config.toml
horizontal_flip = false
encoder_norm = "layernorm"
text_encoder_causal = false
text_encoder_mlp_ratio = 2
text_encoder_drop_path = 0.05
text_encoder_positions = "rope"
weight_decay = 0.2
Rows from block 4 of the image encoder of a small contrastive image-text model, named by matrix and row number. Rows with one number belong to one neuron. Each number is 200 + 40 x the weight over its row's rms, rounded and kept within 0 to 999. All counts start at 0. After the name is the row's rms in percent of the matrix's.
After each neuron's rows are labels from the 100 images, of 14848, where the neuron reaches its highest value: "colour at peak" is the nearest of a few named colours to the mean colour under the peak. Only what is clearly more common there than usual is listed. The data: larger renderings of crowded toy scenes.
# fc1: MLP up (encoder.blocks.4.mlp.fc1.weight, 640x160), inputs 80-159
# fc2: MLP down (encoder.blocks.4.mlp.fc2.weight, 160x640, transposed), outputs 80-159

fc1.530,093,225,166,234,202,223,138,279,190,238,169,151,180,197,178,221,230,204,185,167,172,91,216,160,132,166,216,257,233,213,269,211,162,210,172,201,149,181,238,235,230,196,237,190,159,132,214,222,192,201,208,185,156,259,196,236,218,125,205,182,211,208,158,325,192,210,162,168,184,169,214,208,192,161,235,184,140,214,133,123,266
fc2.530,093,208,201,211,209,212,116,232,222,254,168,203,157,176,150,198,219,258,211,190,179,156,156,194,154,156,210,236,272,166,250,224,198,266,151,199,211,195,265,218,238,171,182,181,160,133,213,228,197,181,294,178,153,293,190,205,206,153,174,174,180,202,142,283,222,229,190,182,165,194,210,261,189,173,216,153,182,189,137,132,174
colour at peak: brown

fc1.466,107,245,160,247,253,216,225,208,184,150,173,161,161,235,211,197,104,244,250,124,185,241,234,184,210,220,139,239,206,243,224,216,182,185,162,193,109,198,204,173,219,200,135,198,176,204,209,242,208,171,174,167,214,226,241,234,249,201,223,171,209,204,126,230,187,225,134,195,204,247,147,159,205,117,215,232,180,189,199,191,275
fc2.466,111,197,173,122,217,242,219,177,204,210,159,183,194,139,144,243,253,206,204,206,247,215,173,184,242,278,161,187,240,230,262,212,323,187,170,134,175,172,176,144,214,176,165,190,205,194,166,233,256,133,159,214,152,173,184,221,270,195,176,254,168,174,170,201,239,237,230,209,144,137,220,165,231,210,259,276,202,181,231,211,190
colour at peak: blue

fc1.452,115,215,266,269,174,182,138,136,241,211,136,181,160,251,238,227,165,198,174,169,195,200,185,191,210,100,188,177,223,199,209,164,166,152,190,251,112,152,233,175,221,227,202,123,206,191,199,157,235,269,194,204,251,194,198,219,155,249,188,146,185,178,182,216,231,160,219,146,317,186,232,202,183,181,189,221,85,234,161,219,236
fc2.452,122,247,279,247,172,199,183,167,160,205,201,205,262,237,231,229,174,133,136,116,164,245,218,222,181,175,141,225,233,164,145,196,252,244,194,255,145,184,161,122,117,192,153,184,254,212,198,194,150,251,203,185,179,215,214,228,200,159,225,179,145,141,242,219,223,249,150,198,197,190,257,210,214,159,251,130,221,183,306,202,219
colour at peak: black

fc1.577,128,174,212,234,275,158,179,203,163,174,154,183,248,237,207,188,219,146,177,242,229,146,316,223,207,184,148,177,153,207,176,222,272,234,224,221,230,163,210,153,259,221,223,165,134,198,171,192,181,172,194,262,144,194,195,224,144,204,187,257,147,128,129,192,223,193,174,209,123,129,263,150,204,195,152,183,167,160,185,246,262
fc2.577,126,219,191,213,242,242,181,235,184,215,144,192,202,255,175,240,259,250,197,91,199,205,217,184,112,162,169,241,213,223,257,166,177,136,186,262,223,209,124,155,203,220,178,112,260,211,158,183,135,141,226,219,205,172,238,248,252,187,255,225,161,213,241,191,246,221,169,222,186,130,169,206,245,194,141,193,180,178,204,248,238
colour at peak: brown

fc1.154,100,136,142,242,224,165,191,252,221,196,167,251,205,240,182,159,200,207,269,142,224,190,200,190,234,196,312,203,160,269,172,193,255,227,190,148,171,211,184,225,224,181,181,98,198,228,254,195,199,166,192,165,83,259,171,161,203,153,237,194,188,157,194,185,191,203,187,209,227,197,195,179,240,242,156,211,218,182,165,161,242
fc2.154,099,211,207,219,218,147,226,174,170,201,290,132,230,81,175,213,233,141,282,133,136,165,119,146,262,214,238,205,203,154,192,139,144,179,176,229,258,208,196,197,253,185,237,208,207,209,251,253,210,189,215,208,209,234,216,156,160,176,228,195,165,191,148,212,280,172,293,173,234,152,226,166,189,215,160,169,231,246,192,190,293
colour at peak: black; green

fc1.394,085,202,201,186,197,174,210,212,235,174,206,183,186,224,227,170,152,237,231,169,223,167,183,145,289,245,193,220,216,217,134,178,287,225,198,218,119,174,237,134,182,194,209,214,192,242,242,196,144,205,183,194,219,203,204,203,162,205,214,234,175,215,104,169,276,154,190,224,200,199,171,143,207,259,171,178,174,193,229,185,212
fc2.394,086,235,203,174,260,161,167,196,182,165,170,247,214,247,182,218,177,231,264,163,238,169,162,138,270,196,162,217,152,181,218,208,273,228,226,180,144,128,199,242,199,155,224,242,220,216,235,227,211,173,225,243,170,218,168,216,176,224,223,216,167,192,115,91,268,233,246,261,157,150,234,150,153,268,239,190,141,156,272,237,214
colour at peak: green

fc1.410,117,239,219,179,171,260,281,173,193,149,229,239,201,288,205,235,229,218,159,152,185,147,256,142,288,186,219,237,199,232,179,188,211,217,151,223,185,176,183,183,183,210,155,235,256,229,228,192,209,205,219,205,235,214,154,179,194,176,172,124,208,231,198,176,151,195,188,277,223,239,238,169,207,144,210,197,157,255,166,141,122
fc2.410,106,184,204,171,220,202,182,160,197,145,186,252,225,215,182,215,222,202,173,175,228,85,320,223,195,217,176,214,184,213,192,222,214,133,235,259,195,179,258,176,199,260,101,308,233,187,196,196,223,184,160,193,174,169,203,231,233,223,189,271,240,192,184,201,155,176,174,171,231,230,157,253,175,166,180,161,162,216,266,123,179
colour at peak: blue

fc1.106,130,205,208,107,213,155,204,164,153,191,197,171,157,275,184,220,178,231,237,153,286,129,161,203,153,173,251,217,192,191,276,165,232,227,200,237,149,210,202,243,189,204,193,213,155,247,170,149,236,253,171,232,191,159,126,270,167,167,144,173,240,144,172,288,168,225,139,230,261,194,209,214,205,209,184,232,186,216,217,114,209
fc2.106,140,184,188,182,225,151,262,298,125,165,235,186,198,227,181,159,231,195,237,149,245,156,209,221,272,153,166,129,97,187,202,207,163,175,241,208,113,200,202,122,193,250,240,191,212,194,241,150,183,153,288,161,188,282,216,229,190,170,174,164,223,203,172,210,223,210,100,188,312,270,207,173,202,208,281,186,177,250,209,218,254
colour at peak: black

fc1.332,163,226,202,173,178,247,236,263,157,191,237,186,209,224,164,226,158,157,172,127,189,158,263,252,202,202,170,207,174,166,214,253,195,174,255,186,166,143,251,237,168,224,172,245,235,168,213,157,141,117,235,159,149,205,143,187,277,269,210,227,205,247,182,258,252,196,139,126,263,191,148,212,191,204,177,205,213,225,191,168,219
fc2.332,173,202,218,233,242,202,179,130,187,155,158,217,235,181,112,198,203,201,247,227,221,177,272,183,61,194,161,186,180,150,242,230,252,267,219,217,176,243,232,251,189,198,222,252,171,187,187,218,207,163,206,212,264,237,167,213,173,143,241,182,187,215,166,227,256,231,208,200,182,207,217,161,194,155,154,181,216,181,173,231,187
colour at peak: brown

fc1.437,119,173,157,173,206,227,195,195,206,219,262,225,198,173,183,297,292,192,198,139,205,152,243,193,178,153,154,176,103,199,128,131,139,200,184,156,226,164,201,270,237,141,190,161,275,178,165,231,219,189,183,231,122,290,233,177,286,185,184,182,234,185,218,254,191,212,217,201,196,271,193,189,240,229,201,204,121,188,165,132,224
fc2.437,128,192,173,176,167,176,224,217,223,299,166,182,175,232,170,241,202,201,229,156,239,154,189,208,186,241,255,221,217,171,255,199,161,197,276,164,221,158,206,268,117,184,254,160,235,217,170,218,221,210,257,180,224,205,174,222,187,184,155,184,210,213,234,170,220,211,256,166,234,228,183,238,230,130,185,220,237,279,211,238,209
colour at peak: brown

fc1.292,114,199,258,206,243,242,211,161,174,234,224,209,190,185,147,176,135,196,178,197,117,148,200,232,185,184,208,285,96,204,212,213,199,202,109,194,139,150,221,199,165,211,207,237,182,192,154,181,263,199,183,225,201,230,256,232,231,182,201,280,185,146,197,258,325,210,174,163,189,344,190,234,270,155,221,200,178,175,188,132,202
fc2.292,113,133,233,157,231,193,227,203,247,271,193,197,152,177,198,249,216,222,213,222,191,261,149,204,199,241,226,225,275,270,209,201,242,189,181,175,219,224,211,202,170,210,167,147,180,160,220,193,278,141,105,215,217,159,163,179,192,185,140,225,213,121,169,176,201,243,211,194,216,237,175,300,248,150,213,235,229,206,129,193,162
colour at peak: brown

fc1.317,155,265,224,194,251,170,193,230,144,192,144,263,239,248,191,224,255,185,210,225,197,222,218,304,183,170,238,172,158,109,160,158,215,148,205,242,238,226,243,191,228,271,159,134,192,178,156,211,173,157,195,197,139,134,162,175,226,144,212,225,217,231,185,158,201,176,165,117,218,231,143,196,166,260,213,224,221,183,244,203,175
fc2.317,160,178,166,230,111,116,206,250,132,196,145,185,221,220,147,179,157,147,263,229,233,145,163,159,146,195,162,188,169,162,220,159,285,189,179,176,220,190,120,228,296,249,126,215,214,183,209,249,233,213,245,166,217,239,247,209,258,181,154,225,152,177,207,239,205,209,201,165,154,239,237,164,147,218,261,158,217,233,213,184,216
colour at peak: brown

fc1.549,151,198,157,174,271,220,184,190,222,252,252,249,238,167,240,219,211,186,183,162,195,226,207,214,209,144,146,223,95,214,187,211,198,222,221,258,125,100,168,210,213,198,247,172,227,214,212,215,194,207,210,262,276,167,189,271,162,187,146,228,217,223,153,253,83,167,187,234,195,83,183,178,217,186,171,183,180,186,123,270,198
fc2.549,166,172,247,126,241,286,186,217,182,159,215,173,215,158,255,182,188,141,196,287,234,212,161,193,199,208,164,147,193,179,193,224,173,228,210,273,243,191,196,157,261,191,203,218,256,271,247,211,178,152,182,196,199,131,234,199,175,196,155,167,186,174,173,209,207,232,158,258,219,254,222,172,206,161,198,215,296,277,207,71,168
colour at peak: brown

fc1.503,142,253,189,228,235,234,182,224,137,219,149,155,219,228,147,182,185,196,222,146,203,252,234,178,246,144,225,231,219,192,217,128,247,202,267,185,133,239,162,256,212,188,206,186,217,189,216,149,201,204,234,218,336,207,227,166,321,196,151,243,247,190,93,221,165,212,210,173,214,182,265,210,234,185,222,163,165,235,199,184,181
fc2.503,149,172,249,195,202,225,231,140,176,244,200,204,169,231,227,159,267,186,135,266,194,243,184,255,174,236,138,178,209,219,187,152,169,214,259,206,123,204,139,239,202,135,164,231,262,281,196,189,214,228,206,176,296,203,188,181,233,218,233,213,151,196,238,109,188,220,266,190,238,206,120,209,202,149,181,253,191,221,296,174,142
colour at peak: blue

fc1.67,139,209,235,132,186,189,165,155,180,226,286,143,230,270,229,199,200,208,155,154,182,166,184,228,201,229,215,222,245,189,176,195,195,216,164,230,167,158,236,217,171,231,149,185,163,299,237,253,196,240,167,159,211,160,176,278,239,217,162,202,164,260,154,283,134,187,171,188,158,185,164,211,209,196,219,241,291,186,201,172,157
fc2.67,138,255,234,129,172,196,199,149,257,254,280,239,134,255,199,100,194,165,194,228,238,224,156,186,235,246,177,232,236,196,186,211,127,186,239,223,125,186,287,215,156,222,204,226,170,290,245,200,225,204,159,220,176,267,222,204,154,137,155,265,183,264,191,153,272,217,208,212,185,216,153,222,186,186,143,171,178,195,247,229,169
colour at peak: black

fc1.350,085,150,176,189,217,162,164,277,285,211,233,214,160,197,246,188,191,242,156,183,224,208,182,145,230,179,151,242,131,204,194,192,212,90,233,222,173,150,219,193,162,219,234,173,144,222,213,175,198,171,134,222,206,267,265,249,206,154,193,204,190,220,181,272,189,202,174,221,256,149,194,109,247,186,193,168,182,196,221,198,189
fc2.350,082,192,172,222,191,224,173,224,202,276,182,255,179,245,197,164,283,265,197,239,183,216,159,166,240,215,239,241,215,192,229,132,239,138,201,207,178,114,270,208,177,189,145,193,165,214,234,258,225,215,115,257,194,250,207,200,115,185,242,220,176,276,183,192,178,203,234,177,202,187,177,206,211,191,189,170,177,207,249,190,211
colour at peak: black

fc1.15,142,241,183,160,257,309,148,150,226,284,175,201,228,240,170,160,93,232,169,142,231,214,220,223,253,270,235,178,214,157,261,184,139,194,205,199,153,159,167,257,279,176,164,193,180,276,215,236,227,192,187,228,210,219,179,209,236,183,245,286,165,149,236,160,168,225,231,161,180,185,180,212,159,113,155,176,211,226,224,222,160
fc2.15,138,212,226,206,164,287,200,154,233,203,227,197,203,328,265,192,176,295,208,189,248,162,188,161,240,221,174,220,248,214,121,194,192,256,146,246,189,258,196,226,256,122,221,239,212,238,245,179,166,165,320,166,202,196,206,159,198,247,173,167,170,291,215,159,198,178,186,207,196,142,282,184,165,157,213,201,194,237,112,197,157
colour at peak: black

fc1.515,128,204,168,214,252,226,164,222,208,232,255,193,281,198,215,174,231,224,276,116,183,127,189,145,215,267,196,162,247,218,155,203,121,146,127,180,202,106,191,171,194,208,237,202,194,173,85,230,236,192,188,144,200,171,196,212,180,151,179,181,150,193,214,121,186,169,191,238,249,204,280,303,244,178,176,182,197,153,214,203,134
fc2.515,106,159,140,212,169,205,198,194,249,190,192,179,229,170,208,181,228,208,201,142,232,107,230,193,223,256,169,236,227,257,256,226,175,167,181,175,170,218,130,198,177,166,168,183,155,175,145,296,197,183,206,116,176,182,155,201,189,117,233,236,194,214,285,193,147,165,240,192,179,247,217,181,198,193,292,196,261,114,266,203,204
colour at peak: blue